Weights of a small model that answers yes/no questions on an image's attributes.
Model: 4.52M parameters, encoder arch efficientnet, encoder norm batchnorm, encoder activation silu, encoder widths [40, 56, 88], fusion encoder layers 6, fusion encoder norm layernorm, fusion encoder activation geglu.
Training: soap at rate 0.003, 6900 steps, batches of 128.
Data: trained on rendered scenes of toy objects such as cars, trees, mugs and chairs, 48750 training examples.
Rows from block 3 of the fusion encoder, named by matrix and row number. Rows with one number belong to one neuron. Each number is 128 + 32 x the weight over its row's rms, rounded and kept within 0 to 255. All counts start at 0. Numbers have three digits each. After the name is the row's rms in percent of the matrix's.
# gate: MLP gate (fusion_encoder.blocks.3.mlp.gate.weight, 512x192), inputs 0-95
# fc1: MLP up (fusion_encoder.blocks.3.mlp.fc1.weight, 512x192), inputs 0-95
# fc2: MLP down (fusion_encoder.blocks.3.mlp.fc2.weight, 192x512, transposed), outputs 0-95
gate.2 082:056114144071146148162104083163120115134148182139084046161089096169030106134143060103087178095119121158087121141152154150202168124094083158105067150137127136123145189117141166102115131127131131173113192162135127126117153161087140135145153171181113101148144095094102126123108073117131132070
gate.3 097:141136102051095132162111113142140105135132100126117064135101069129131135140090154072153141116146119146119119121128127149204089148106106124058148066153078098149109073152214142121120075159138094120075112086115046102143153146120148129124101135164183149107081161106168074092134096127073166111
gate.4 064:124091128123096086131076085100118163039170121102128114170164126187090117179148130101162158102118115124200154123130175155140137131158197143147139158146134125180148131116149141142147093070167116145114135140139115156129106077140153122117105130122169117104053151024134162136135169117061152117
gate.5 110:150131123162109134160113143075176114138123086150164135096155143148107137107175160180161115169158164140075121131145154148109135116091222188132162100079123145136126092166092148175157160126139107105122044108176085150118105132143111106183192122163143084090159145082155113179094145105154145088
gate.6 098:211121080125118136124084114104104044136191083158174137111174103115134104110169145055130113183132158116174107159138095162090127126123101051141160109128188103094153143109084104087148151093133137161110150178155123119080142100072151149136167149081118135133183134126147139129126124093151211091
gate.7 107:099129132117131111130122182087136155114126092154150097177131131149155114048157177104137116174156096151113165161144119135152152234183136161144118130159154118086126145108171142058139152165112063102096188144185067159143121135106069130108128100096094185131119126117143111130104126139157138127
gate.8 117:121110101167128062128110169143128127181157168140107144119151063107149148142158100180129091140204084060107112114105126176095125120092154179136112143103145161124139106163165097130146084118118093051139096102159162095133114115084135135142099186113179129125117146142155157072094174099109130101
gate.9 070:133101153182126148131073102091144124062139094138164189155168139163067198082147134085103134117145172123141163128049100075104104095128125130096201120135113067111162093172145064163131086138163159128144096145135170161125103188122132080087151121144092135138099086149126113123125089158142140121
gate.10 114:172142079169131143062144133059063127142146124117070124098150132056121141088142150066127033131099136156099154165075109185172122085144117104078187056096079198159112101144122151159128119094058142149146189189115110150137130120131200118129157094114127139147126153075109166078102150088180112102
gate.11 093:169140081096104164100107140201114170120075109147126141082189126127080154193172137212132157137167149141084104209088159170085128135141146060141111107137106139107129173088118160156136131132073139160090201115166106147193074120056150152165075143108197145168121121120074119121083162136093149098
gate.12 126:144151159155128195093189167140110091141097139101158135123081131109128112161159113154106162105093173154107131111159167159149068121180132111119145108108107082135142119058090180074103128088127136073107121152133162088161136042105182131135193165121115173112089102141083119172151081125103162124
gate.13 077:176156163142134154177112172161073119081152135097107115143186179151151161178109167176113120105149167125166180121129113124094079112140079147128117144118115095143141108092086154088121147157074212093110087174143138128134054128118149167106109147146072128170076091074059111143154084110085171146
gate.14 069:111068112149175171179072074114128109081151181075143163085139136161152138133105125142048106086096179145149117099136105119100131070121164128128135134154111158128114100129160134096138062091108147146096113124126140134129105195078090149085091166082082173131143152116113131166120085153078087176
gate.15 145:128155156129093077139130114094137101098150127151108115088119160076125134155107154098125144126129160091089067156111156189146113115150106124130069114118126119112096127138107154154118151097188037089089111073092191100130179154158116079138096172183130117195121139134172141151099186148127158132
gate.16 052:160073146134185127086092148123086092095138157085088164084108116117174116149093157105086154143084178136097133159128161104141174141148081114116119117104168126103158206091161214132132059134156140152160109119134184167144128131109064153087130127144165133088184128147081112151194134131142151148
gate.17 091:111090142123120166122112141124128108136105210099125093166185111102100136189104121118125091103139122093160111053082123229156104175143121111115107116134150078127118091153124148129132130063098114120128138114138138115142052155107130130151078106113116215144201119164108185109146126130083122107
gate.18 097:057099102141086131107134084149129123151094112137185143124023093105127157045106110175111178079140134139157048116143139102051131054137122120171096139140083170080118116133113118103111094107132163182127178116159129074068159135133121112127151104131143067162138187102108120158124074099078128124
gate.19 059:083138166113129109126089101093099119111149235174119103130118176120113152133107104126101181132124106162124153166128122089162110157095066122090140162132164107111155187126172094078145088095077127098072138113121101126110103155128093162245184119130167121146088098123158125121157105094101121101
gate.20 141:140145135101157132139069166077126039143174095072090113179122103154131141113193145128122171121142157061086119143189055132162144085107174159130138135169095150173161158118107117096102108103163064110058120065169150115130139128140160113126127140056086151114120129059119098150148107164119107123
gate.21 107:153109143111122109153100146142121064067122131126086148184122172125158108124162171160142157098101206144158138114063173085142139141115157104092082134092170141140129134067107113149142117099124104134240088129103138175110114132101151161189117143108119117085153082141117124139147126085127066188
gate.22 109:102142111129087093128064164174165128131097089162075129121114131105093161104159101102146133122103102078095126129055169108114197116103159208073191109120161137112097133074152181108182099109159135075142154124113155158120162101153132139116121117155183159164083126074120152097121092127141148111
gate.23 101:130128120143136101133116113132132158079124152120146179124182076164127232123197140157113151048140132137102123087151146123094173128112071094197207178123143138143118140114162166118114156036145146143122106147168140141131182091069124093133141160105146112112093119113110147166179092124135133076
gate.24 096:108103130152183120140059199144086126140154174141105085112105149139141147133107131124118142124112164105167097164168097095130091168136115185154169060118082100157162117101105151112186060164162058158181075135141116092072153118110117104124071167116157135138130150103096131111123124145119123138
gate.25 077:142049123115205181111116206164146105110106119166049149073202097085085137146103129096169153156114128132149085145147122131089096135195084069145108141143171173151113124118093182110114158135103111158088114092150099131101144158132143132093140130096174114128206122118076165132173055174120147141
gate.26 103:149116135124140133079136154112155130141214094063147147124121091152072071142131103072097133169115192222175105128100112076071085166123112142092123090101065096104164154088099097127156080123091087107128159153109162115072091114111129131103156059138099127118120130141134171072145124118165149104
gate.27 092:096113175090112157098110079170135156131143141171078100157101168095116111081130129166131157090130147130200134137143152157166150144083088172119160173128071150127181149137131098092077158089145125124125103138091158160085103120152162125138082176163133096132103109060135143176095099135175151120
gate.28 082:081113118131118094079086171156115104151082169111130109179106141155075183127104130072140069106153106056104099100091116097188160099140151119079190122110118131051132129110126140136078137144177094164138114110130100126102108198108151199171180096195113097145185082148129171079168125150089135116
gate.29 133:113116144138180088191071111125139176177200139121141161150166080163123141072157172127089116135133135143085107132140059162081163115121133105169140073138127089169079201150166093125172144110134118075118113118127141085180114171116112166085132090128085106095128128088129093150062110170121160132
gate.30 088:097105136112122167129156149122174164095110137151148112139155106171129071086126134062218145074121167100089123125162154167123219111089058098151098145163110114101170084070113139113107114109172148156127129134155081094142121114110127131102117156107151108169112086088090187067154102112144110116
gate.31 097:131165114069105106088162150151138111093106095131121098106109148180152122104191122179195199092134191105116122126098092120121129167093167135163134074156170189140107122093157120078146067145102134166144185161167147113143144136125121141156118161181135115162173081089148106085110127073117181145
gate.32 108:147128123110095180155115094112105126135148160110139154111152115127098134158088089098148099107106174171125126074093105121046108127173086071159133094114182192115170116084062103179159137127102112145079138181137102088103138153135135189146195143094118076180114129143170132079131033158110082139
gate.33 101:075156159043111119144167153127125108114120138129119134065122162131160118089142090158113119095120160153132132138120192085121116073136181114094143151136148134118141167182140085136099169085083100149139151177189116114146185131147132179126096121197143084175042114104153093095128120142090144113
gate.34 053:115167090173092127110171127140086135125137193067080144127128129087124118111089137151143091188157117120160122144128141144159108145117107143123169165102114100144102148120156166056118082161137097158221052094078141125136134176099174125152126135141175130115128132093135131074164115093137205136
gate.35 138:099134108082106096181102136137114110176077128165121202055122072127140153159103172055081134174054116140092068085151053092081151111108073127136136131166145149182131155164139110154125100123136131085163156127188128081093153034141122118162111133122114085167126116138114086109099108087118124152
gate.36 100:133070139165127072161076147128207106154191144150119112113150179141111115115137131102113085184099138179086135150130118055075148154186127145118211103115130115143105159153163087118152107116135086146071158217175173136156202151131092098163091129170127136107081131123143140139157075108161119104
gate.37 109:119130087078152095166087103108111143182132146096114135126164150085108041146116120079128219122095103128215112118137184147107133166178103150161083156098155158123067121112112111131147139141089143110139083108117077156115177092140104147134189108124083127160110129121173149090163081137127114111
gate.38 122:179155119133144122117110112146137117138135134179159151096136111121118108059124114163159115091102110181161127086146086147097141107153127146175113119105127108099122124082112161092158074171111108138189098181158102121107122096180113106109216185142121137109122070154118146116087147163164149104
gate.39 112:161124150115090140124109174136032083098101114093164093145109159172107119182122056132126143124168132128107092086198090153183103149085093110126173164112156098144132161168132205088100088121152092137152157147081115170151156074092106152130136149098149068138083146176140114117129181096172093119
gate.40 103:140118122142135103091147110137096065172149077151121063126160159132211086161138073134165110085090108137105103116124126115122101130133125095129117078126094159120159166167120129181127098174106118140093188146153127145157102103140141101155120089135133171111107127108127124195086139206157066088
gate.41 108:127165130079124168144111092116148141077137191124082130132096183142091118093125104149193095079088185178127103082137122142133077121205146149153100132116078089181152132114137159150120145156120130111156107119088052122140122150147139134124131153128167074201107109125049063116085112109153126165
gate.42 087:115120114138160087091101141123085130120106149127114115120045137132147121110110126126172122096153187081139104157124087120177144135068154144171104128150169185149196141159097097128103042178098099080106158152069161126083174190133097102117132117166118089114083180113156139173135102100095162135
gate.43 091:136211089153091105186131091152112094154079153124053127140144156075139138093090098138131138122146063132105154103117133135212209214140180221102150142083146199148105180125113174134149132113120154118176131152127134180090138130121106136158160154173152152138134131123113124140150099164133141162
gate.44 089:176127130186130105130165111057138169145125123055114157154134116137158119118118147097113106115106131107127116116052089196110117081111170138146157079149137122128104109102063094091132110182110123188115101084149152089134116135104154066123137097206145127158143126098166101190170103152146164127
gate.45 111:104106099129117168099146089069130111118146165172095122173071157133093081094161131082113096144181094088138100176098148097071157162144126145175206147141138169185193174111163133101171137133082170134156147134157175113106164112129126139194139111125154127108126130113078083154131135113139083072
gate.46 092:078090102190124125130082121116154102160110176130097132153095106148130156162099139061104138104152142158117095098098137093162087106136152108131127138086199107122176167108136120078129082134165184169113132101129150128143193126125076117147121111172141112094084079095119118167162125155154187185
fc1.2 076:110151106162149055106144148162104107117118122122142097166113144103098163119143133188134132144127095114122132103100167107104143131123164223135081130103147173113147173099157156103069126116118123122150197133162125075110183085122099196136173138177098106144116174072066109105068130095153111152
fc1.3 098:142120150159150127111126137122127149064144115157127134135147136133159151071152066183167136103137135112103102113130115138102223116159096113171125134116154136085203107125085094085154133097164136069185155165148176181113098095118138097093123158115103161184184103129089136108162181109218105152
fc1.4 066:090157173103114087094107144051131152081129090081109189095109150148158120101163143077160122110145135080106156093145186138141152105154133158095156139176133127093133091142161154163137067122183174137147172108138104121134119110123138146139152165101112100104090151127159093088135128116074109089
fc1.5 117:112082107144149093182127134156142154173057200114113089116116192139134141132129091101087178092116119135086156169049081113143167152122161078151172146179131097105108114148129089112159098137182085133114145194078122123107105118101164103149062105108113162128141085183137149116154179093139197129
fc1.6 097:137145069147147162115121090171162079169124092147123084143122099078155078172131091137138113179126126160122099201149091107114129144132155161099134074044121101165092142155105127121094140134161118136154118159140061138146131108149174154142151139102154097100171107119117145220160120156124147144
fc1.7 106:114143093078113119147161126101079128128111141097148106065095117173130165126098122136100120068115103208108115128124131073119092097082097115057090157139101153096106107119135128113130123125136167175184107165097142122169071110136180101129159163096119108115097101091128144153155113164133129144
fc1.8 108:089140090145164053125082123138143060165158145131130142141100087176151095131123072166135069153175130059119109093140117137129088122116137203070103139117164152118106102161137100078148131139147112077132154137164161116134155106114100167138104127150186171095112140112157127111100120114084170134
fc1.9 064:119123113126141126130140161096128131084192167078148190151081136200184109153140119139069127168150153121164106187154099112104143147173124134108147104144086105146093157058097101132081114124180119130118155052134122077107093115093141059113089154174120109079187100135107116093111126095175069159
fc1.10 122:054165163114166132193137098203170119104122185142127136149095100181106109197113085146120225119154114098115084118179164060092075173142149106142037204189103043091124170123139128117117131169172124088146128091132168054102141095143037154119116138127124114105080134166130121126120124167088131149
fc1.11 105:190096133115131134142115117123216121108120124104146155173121080121152132115105121108141096160133140193126132088109123150183147109095161183135124115131118100139112043178140126144169123142119119121138040164055099140082172099151135112076194133119131068135106119125097196148146090097154139115
fc1.12 135:114137191123147171094159174140167105128111094133162077087086103076123137162157147119104145120114201139135121108148161161103087155175168122129109121158125119128135154053123143104090186103108120057139102124105140102114151086114174146143175104081150171081092104137064107142127118113146080138
fc1.13 072:170095056089114137096139124058106114131157102108140120132115084116095130226179080098127088133131066145149147120118107118138219154094169148089103181171154157136072156164187162106124126087119189147137143086113105163098136137160163070138131110059144078134146173112156148164119112145186136106
fc1.14 070:174131162148097141131144166095125047154141126104112161143171133106103173110172101126209135158057068109112121151130124149133148108122148115168133173146144112064084145156145170111152160189153167120127114126113116146161128096134160084109120071109128150154107123153083140117088156106125118138
fc1.15 151:109168141147113089122174111106121090080125143152110114071153157078118129160101129093110134117138153091097074138159152190142115105162121145119081123110142120106106130152142166161111157092199075121101091087098174101130163151139125097136121162206136101189151133125149124149095152156144174123
fc1.16 059:124160135117164119187110148125178111085115106113126167102111151122138105138150176097110039133099099108102107155140164185128091145146145118142115119122101140056140143139147144117118087128186151123088091121147108146092045122128129069153142133056072094160099143141125158159099152135140090126
fc1.17 078:214094132142102123152217109137119174149097148225070115126110144153126127116168091071117127125143152113134141153138177093156127067102156169189102126178130156117105128117170083133143183146158115143122157069085158135085164126163154149160122126125114032152161061168130128152141118156134117163
fc1.18 115:158129172165139166098173118084168121174128089136115135134066133120161161197111112175122124118104091154115119173134183123089135102167090102121090112187139164092082083137099082136111135083109097147059125073098118113160128180159090085124169114119120089150139188141114100124135143139081055164
fc1.19 044:168150121100089115166138145082179080144124103098185217180111148170142146098138141073097089168093123107138081133056164132149155151127165104146100117121167097133163118130122127165167108102108135079172115141157090097112125115119109128095168131112086119171198097120115192118091103155101155118
fc1.20 144:165091108169149140117160120140114207112095156213170105143125167075112107151090146117127110128156072191177146085062182090127122157173111085122154108107162058129127127123165121122154139130063176163183143170078136103121130102104132180141123128194121097126130104149131121077136142120153130089
fc1.21 114:188141175144135153168163090138107095152140159125157170147162155183163170157130124106151114124128103091102088103140178107169133138163109153172196139126093116136197124148136182096123177102146150063069132112118095106101113118151114134060114150151119218150142190116152133128131076172121124144
fc1.22 099:103133069152118097118139125093167090123106130167062124125116187100096113101114137071135141081118114097109134136062118162097161179087156187063189140163144146145092141101120150179142147124206114117121153136097063141152136138097146115090145104103092135186084081126146156123133082183120076143
fc1.23 092:104112145107171093173143103073172147126144127117151156123166097214156145108154157144128159062180137152113172137109177143158152114127089098174188169076117099110084107157143168106108168028117153126169126146121121162154125109107117115155104168171145100097180110106106081097159122159143101120
fc1.24 092:119106089073140136106171082177147136101132135120159099160187121152086151127069077160101170179098173159107161100082137095167157102146096113118126091141149182103186102116066167119108183155111184153063097104163164104144069103165130151079190148111120193117099146106184118147075125096155171122
fc1.25 062:142145135092138127117107103127109113127206174051090145163071130088129038182078116191170103071183137079083171126089155116145104192115141130069116109080131110151169091189117106123142081111114098159113148141087124114141140152118168181124151171151165140097035130073117079132170147134155167099
fc1.26 093:107126124105121160060067171078165137143167062092183096148103129135106108114151088153146154169104169168112101159093133120086139162119170170093149109111106114159159153149130036138157081168141120095121154122137194143098174098118136128104174092129129171121165148123092181088107116160189132121
fc1.27 106:102102161113136045128087120117086093154110096162133092161132078137132137152117134097197152171116106114149076119139078093126127138175155094111134109156116152101178120112122163130143165135164127074160184109093099105156150092141098069176115205106186095138124077126087123110153142097073074146
fc1.28 070:064129104172137077080082135173203157116134093124093098148082181117124169133142124099098167161105122160090104110090133110100150113116145178070125234130160137104133177160115146148086136180095132160114108160149124119153106156141121184079151108154097139104152153068133141133181105154114162121
fc1.29 143:101113138160114200060175163123134107092063114111152121110134185077161134176094093139166118116133125126180110131116160101127113155156153128122100144078122149118182106137109125132115150177127118199120150166165174158064103088136176106151159132122135148189137136183107151112151144094132087096
fc1.30 079:099170102099099183129132133035166151069064137114169135149078178136140147094117091155148113111180169110073157183157146138099075089048125113119101100183072181119153150084089146077071133103135114149110063097144054128109093113112132160063139106132122075171170122091132114137096118167130087131
fc1.31 108:129168158113118119144076089098165186072133216180182186161155158118111115106177132141132106206159153112067099129162094154124074158119136171110109102089111101062155118128105149147172103121183112108106093102195155156120082090134079154152114122112077156127123111115053114124124095186133098093
fc1.32 113:170134135151113106110129213145120093066098129103108122118090109103109169183135163117143182192108087096090132170127102162130097137061159146091110095112125080089149173145182158083089109176131147140105128103066158150140077091161080091147109148144167146127155108102111143212149176091118124153
fc1.33 104:187087118169112139111113139104119130128101147148085145163122119126111171131084110141065155119190088130120131096138093085119169151130148093172171101146146111173111105135104151049108102122125088127126115105065111110136140147111097156131135178091141174088165091090107157135097156140136101105
fc1.34 042:154174159144136146113083076148156120069163144189131102129184161097090119168137125128157123122069102127108196138142104168041116110082137145164108101178085127112096199120117173171125140157156124114149148068154131166127116144147118108144131114100106060168116152100093124140066191130149096134
fc1.35 131:177140112133161137101172132138119146115138124070091104191172193158118137126144124173146111020146095106180206172136164135156140145123177133121132131091120107125111099088097120118155153122083107194105106122043139167158125183127146174120167103095138141118153104102144157105156109121142136102
fc1.36 098:112130125138135133132175157151197114110149128139148146119103165132158133076141122134061047177102158177168125118060141095121139156179143093094146134105135092119124126110136043154087120204110082072089160143150105115153136165131088106117126160122158150074068129108131114140161114092118196152
fc1.37 110:127123174123121117141103156099138091101100142140133107117114102132067194094155142175107098160191132106076119159165100111169116134140141186122173126111083133163151117091171127140110085076175107085145188053153200137140088142122135116083075168160165088091134138205094134117123171110130117125
fc1.38 117:142166112089145081100098119115110080151100082169168144094124160097085146095116114115150134116126145130155122099171064179120146137142090136132114082124125094064075126054133150093150115149131141084133093161176115143075110102144084049090155161142143167115119076200178120146108182155186161118
fc1.39 103:107119163131148113155108114129177161207179145179127145149135115070184108084145155148145123156115083101163117129060155109080142101131141122152127128107106125104155141139108054185107130144095111103086109085142169100094127182130134097142080098179125163133098153058107152119135097118085166054
fc1.40 112:112149155116143177066114125127103149138143113094153179161146151148111207109150187160161091098122132146158136118145153190095121168169117177124151158118149183101099072124144163079103103135109209117179139098069149150104086101117106054107121139119110123163140095148150149090122123057120169137
fc1.41 104:129074149174130113177112116149083096181131105142169118111112107111130181144128172094120164197113086114141109231094178086140166143102111117100121091157146181115113151169138072050186131102151130150156175135148217162135103112105131079131116108130101158077159142161181158131182146129159160117
fc1.42 091:111174125131142142132065184153080073188143131163171117138037140127121120139153160152165131083115130090156097139117103110141088064083162171141118123150162170108172154176127165097112040135124120109091188158136126152076182146111131125134113108161149113107068127136145099189133087055114162181
fc1.43 083:120086168082151138129110100107124148165153066163182133146084134190167103162119168089146088092092138147172111134100114152146125096122086069168153129084154087163119095128191087096163186121175134101072100133130097122188114177152146153117054111115116106188179127162177145104101117067167185144
fc1.44 073:036173148097187119142132159124104138126130150151159125147100126074115103079151137114146121063108087115136154080153147168155148138168181155180168188124127112108125159111185113154150131148096102099129154068088104132088155049153124187121169184085190123076059128080183153078111156117073118115
fc1.45 098:119079122134122110108116115164188122107158136084127103149132114135133196174041163131166128151076140151157171130138133182136108109074069127096095145202086113151108061125085147125103210115168131112126185082058126136153081147134111130064171126168102046118138167144152132125121119154145163113
fc1.46 092:111124116080124151153128163139122115167125098112134145144123121103169111165112169108164129130094153188105101092066094074113176108114147045142078145180171109147163123105158140147124162117158148192148145105130133163129165110129182122103082090195131125098106144093114119099123123106168168182
fc2.2 075:133150136159126150143194113118092066149105147123181183144078072108175141087124141068142145136143124102148133121159146158162180133148088100098095137149186166078107158144186120116109113135112134131189134140118097128159104160120050137100144134125143058176182133143119129104147155097149167138
fc2.3 104:143164131085110189098131139132112076130151141148107114151092149168105098116050134139144146163148125099085127187109087109176119108089101106126107105116086137114089134086155127171081079087121104093106117132086131179090093175149130103091065123148152150152169131145128178098162152114152200178
fc2.4 068:143116142126134140096117123111145120140119091103133140147133114120134164113132150114170132100127145212143093178160147127115228155188102129140194112089101133120184124145103143184057165182153145138193154094133139128137124126116150143127141122124116116122150103169082136137069106109111166131
fc2.5 117:133120105108116062117156178103151087104145103102177112165166074138119168053181145126120132176152124144094134083115134132119099095097148085113130106143118089190125070132080180158123134142102100114108149138213122145173125112130094110143151136145093071131118103124142085126120091133114070089
fc2.6 089:126138178177116189152080106096147148183115101098124106157150117116181130147104156132125063158123162106093118139146109144125161151152142159105113136101094115109102111123158143122149118094080143081144080146172208153119115127170115190055057088110124171113082137096135166135103088114186139118
fc2.7 107:142143133146159092150140129141149140059154152163136128176166144111099142177133170228129159196160102102157158098037130150124139109095150080141129124128140131139108103055157166177150140091091123132071105066145206097132047105089106136183208173109177160181096119111147135119155135193127142113
fc2.8 116:133146142114135040131113110059136113085018137151111143128155132130109111128110138141149107123091089158160094154131130116109060152122193158089114145116074156154121085157133163137166116197149113171147117127111160161164115080086112138168111121126146107179072194074071138141135181081101128120
fc2.9 069:168163065132137140152149107189103095102139104176148136140190174144147139189141151046174146084121093149140151152078146156136097147148127116066118085119148102118138141096145111152144161086172168148126187090179190101103155135106142118140126115104119075123075126166168117148084124101116080145
fc2.10 133:125070107169156141076111171132078122186098140143143128117142083119131135109158100171131102170103157103116196126126105141165165129160120149108184118158108117131101166106129105137145191099148098176139132070104119153133094167130148107164133147076047114163134138176140087140157123052138138095
fc2.11 093:141086129159129133181087165112097128149097134154105153163148108104185092123122136133142136088145126191137131119136080065059093140163149192191147144156068117148160161117110151144082075119127146105132130133123172071144133101149082169178112144114109194135101151070117081093127121147141152081
fc2.12 132:116134075128111141116125135164107137139089169117207120110077070167115127152156142158149068174146172167103121084122124107159122124126111037218108178118142111090102119122137139124108074138175112136123172039136129118133129176129120158148121112168105110182145144170120141105171114151044060186
fc2.13 079:092092103113123109128189136087099101168173112153091085131100140161131082119145106076106087147154154157072128184169121149105144102174092120154136123113152126110115171077121137130138175084071143084117091139118080142165162166170167127097106129104127092175177136122129099204081088120165122143
fc2.14 058:133163132103115110126110158144133117075146124143090069105130201130127116167113153114127153119129123167161086054115157132133125092139160201130172118157097140087074126137089149109076072114136121114127123074143140161111138154134162117168112126137155083125102202095150149159110108176090109146
fc2.15 153:141105140104138066079041117144113145127100131119141174139085149124129158131116177136164101172137083171067128130131104158133113077205141100155162031135151169158146117121113147064103112147123170119225183122088154145059129097130137186099162171108086082101116120115105142090119058124103110103
fc2.16 045:095210116080099129138149102163144219067151164132134097120146152163160073136117136182086082110167135120136126129153168135119119151121125146084075139136140146118095075131135159085153137097092067083110164170072124138154150140090105134094127114166141165125133128164140121154174121158113123085
fc2.17 083:129227171094133082148113046139108112077128114106146136092152153132150110167082129175108174092194095135089160147163102144103135096079150176099182113124134152093132148129139061143149199071147121133155118083117144126132144113155082176133145096163192105164137181111119131157141122100154150130
fc2.18 119:127113111084143110111102153152118191091165091160141117075120127128137120052166133172082048170163188103059115116110091143116086173139124166148142094132150143223135201145113144096098131072150157125130167077144111099118140129124138108166083134136096114111091150153129192164103125160122105101
fc2.19 051:116144138165106138138124135111106117078097122127187094093160103104111147114172071136188159132135173176063104223125122123112105144108082138153109162114167124142151125122115189156130050149151079133194125174128157102154054162142142117155116080166117156111136124134161074112097167157182101146
fc2.20 143:118112140112079134189129152191109105197159121100081166064143122132115143120150120155073146101091110109141141172166099109178085136117111100142116167149114187128150165115057167175092128093137154090132098108186134125174084121121125110115102153148151102112127114101080082123132140122116108169
fc2.21 109:084085111081171113138129143122206137130165106158127152088169154133132166095109200106126149084115181168127152139163138117101173152074109136100205104195085140101127116177132155101117070077123131154139104143159111135100111152101133130129115146081116149076095143105193132134046203091095134117
fc2.22 113:080152138093188202152086150104117140161138134161152161108143111155089149129153148124211102092187087096140095123110135089119087140137151133123142167135093082139167140152119077102102138135176162150173129125109077111086158124164147144111140131125147038092099121178170079075148142109137110145
fc2.23 105:129096163148183141079160160112132125166154132099180107149150182157111170087117150170129101123149119168084153148120040126114139167130073131116066071131141095127144183164154054153137150170084080153200132111172125148101173129150117107108116107088100220102173048155120093105111129129170102119
fc2.24 094:129180081115120165166117148140132131163110118107048161182097077138193135080056067098118174144169198150126096114086149158122077140156100138123060132095129133115144114118124112114102101107114175104043108108108125132073093185165160136058109140183116180104165103138104070169154109142097132094
fc2.25 072:142127109086085106125180118142128165143173074115166163133170105103169073106112099122086099144102126169119130131206123165126125087149140069127088128144157170201120138177119094087101176199130171107165054071218098124089171121213163087129146108136160114094175107114047132162107125137144146188
fc2.26 100:131146180150124071161164131161138102108177064159128176109118181148115091112103137106107119101143140150083102108128157159073029129112157156140144119133195052185076133167157116187084165090134151145131149159156126097146196117133114077071098133167139086103151085156146147145123134112122132098
fc2.27 102:142178068110166151095112107122096147058153111136131132051086078105084127110155135181124142073229124087085158150199140135205107120184060176036129114131122133125106160135106143150151140124135169094131146166090123129113140143139105123135118185127178118093192112090138133181103117099148139070
fc2.28 071:120229149106090138082124092085103142098125136154134161133095066139162122131134144103138181161148095115170106139121132107076096142189114054149134128135194120126139116174137137124124188154094131170122113105141084165080146147134106110178216123112183157091154146131121138117165146102117131120
fc2.29 132:115103159184155106155156116111129213112081131127128105116084133143150107108138107169080117145100141078084082157148157173118105143135101125130106114148131182138145188150146174109149116113166102065083183096099165111140136164181170158139110104096060100132170105139064121166122085170174163140
fc2.30 098:116108102165116128097121118137099173116085136175138064169157147150125171084160109145120169114157106156106151182058116167128119114099098120099105162123151105090115168142101134088141151090183113062152183112122177083104123120156140120170065136136107124112124065066102117101086114174106123174
fc2.31 116:108154108097133140142133110084097095163125168115156100113104136126129103152117135147151161132091097134125082116062089157087130108096115089142161145153154166188118095119119076141064143117116109216149098039108148159099170133126171151133101177125146084082106128116165096093111104166133121117
fc2.32 106:131106128166118151192157170145136091152084095112173125105078127132097071169173086148153163160163137148190132024136135111120066139056142146085119159137169094122102153112084140093086139155156097094214146115112155104173161136154153145192070089145174183124156110067124137082108182148080131161
fc2.33 127:135116138153117098211105129183097122185143113134154091150108096114098140127149044086108098124170110118123040166128135126120075116073140115161115100113147197070165129110137129155139143101041127118123175121159121141044110127111156106175111105174118112081127135085124127145175112128059164122
fc2.34 064:169111116153128148132109137147139100107099164113116080150160146152116132205034163148103112137171143107199098153179112144152102089140140142125059108168092113146147110136124172156151110182160150134112046141161139122121111161160115137166182053191113152130088183142045172103156164146115114168
fc2.35 147:179095135090158120106160100136098145081093079117102129083131129109186127089166119160148137109152103093104138153142115145137196062098154095123079133103125183158153120129127183174135098120083141104057137101049176088149120147129121097098124104190123183191099124138122188149136167117168142187
fc2.36 101:124167085156094144134078114171104089126142117123180164089098104087087099120133101108110126127146171073188102059148108105107144131162117130050176102077168162159159138178152187172150078114151179171115102109101129123166165112155128141106152107101169113094076173124120101127127076134153108158
fc2.37 105:118182169089139085189184138138092167077106138168158106103149146135170059143147097125125134146164120095177118120094148136145090130106172136170096146133126163138125147102170162129161118154151120077152076199157074118188101145155103115153116072107117029147133098166095066137111107090163088107
fc2.38 117:152132134140108216157114097092077111132159165111111105083170135154149135160186210140125150168114112093163139182155157147119109065084127102098146084095102116140101152158159171156149117112182119103152096180104146121152149125119125152138160145149118151097086092138133082066126115110043140106
fc2.39 132:085127095078129131151087144146201117102058079104077089122140165151136100155116139168137171130132119170090078153124140153137087109112201104149109084174126165122162167149143195108107021121132153116115163148060132175079118131071165129094149179150129149068109112169134117160157161115146124124
fc2.40 098:135162109148146111165132156121141160178058124157216109195145144187148121097126143063107109122185121164071141123193129126155140090087137133080082126092099084142134115120140091136118150099109154111194161160186063098125176143115079134103060126159182144070160124153096073134179163106176076134
fc2.41 126:123132145121108103159207068133145120156178160117125100165116113199113181126122110143072099169110135179092098063088091169118136161065124116121073175131108121143124214128144126162108104169094104139125054066062067174135147168134125116183122169124093134184128110111191132153093144117142171159
fc2.42 087:069169114096118193099185126124119123076161143104085127112134118150089176079171171090118142125107095134131131181105158113161105162101114110072096046173151113114093093129137164119172152105151127073177133142094159094099113138104097080102177135063123158122160136141125136128109092145136073175
fc2.43 093:136087118152143134230146093175105083074132106085107168100148134137122109136147096063117134163150155122170113121111131183148194095160179202181139138096113095124138154131179144093130107119116150134128145114115164085139095087137145089170097120029139120112142130144128144115082164148163099054
fc2.44 083:117079142092153123113168150054118136110073177142105154163143111140142153166153079169156132127143100140122151148083113164155187100130114128113041126153172069139165096150137104121138102061132109149099098174081143112131089150154100112109166105121140165178076125090164164102127131133132161123
fc2.45 116:151151187137100159129107089138140117098119138103141125111114047091128086129148151159169205150115141176093150129154093198168145105162105158113145108141104132186155096168186121124138099109128114151153159127156167111104161144109105122145077184159131137116109152097153165148160084146170065167
fc2.46 082:126152120158119112140134185087095149139204184122097084126102079122183108142170065128105131129137057126094150144129174124077136151208172154123179107086132176104136125139168141079100120163124118186079130087073154171138086135134127112151153107105118091127147114120178131160136076129202099093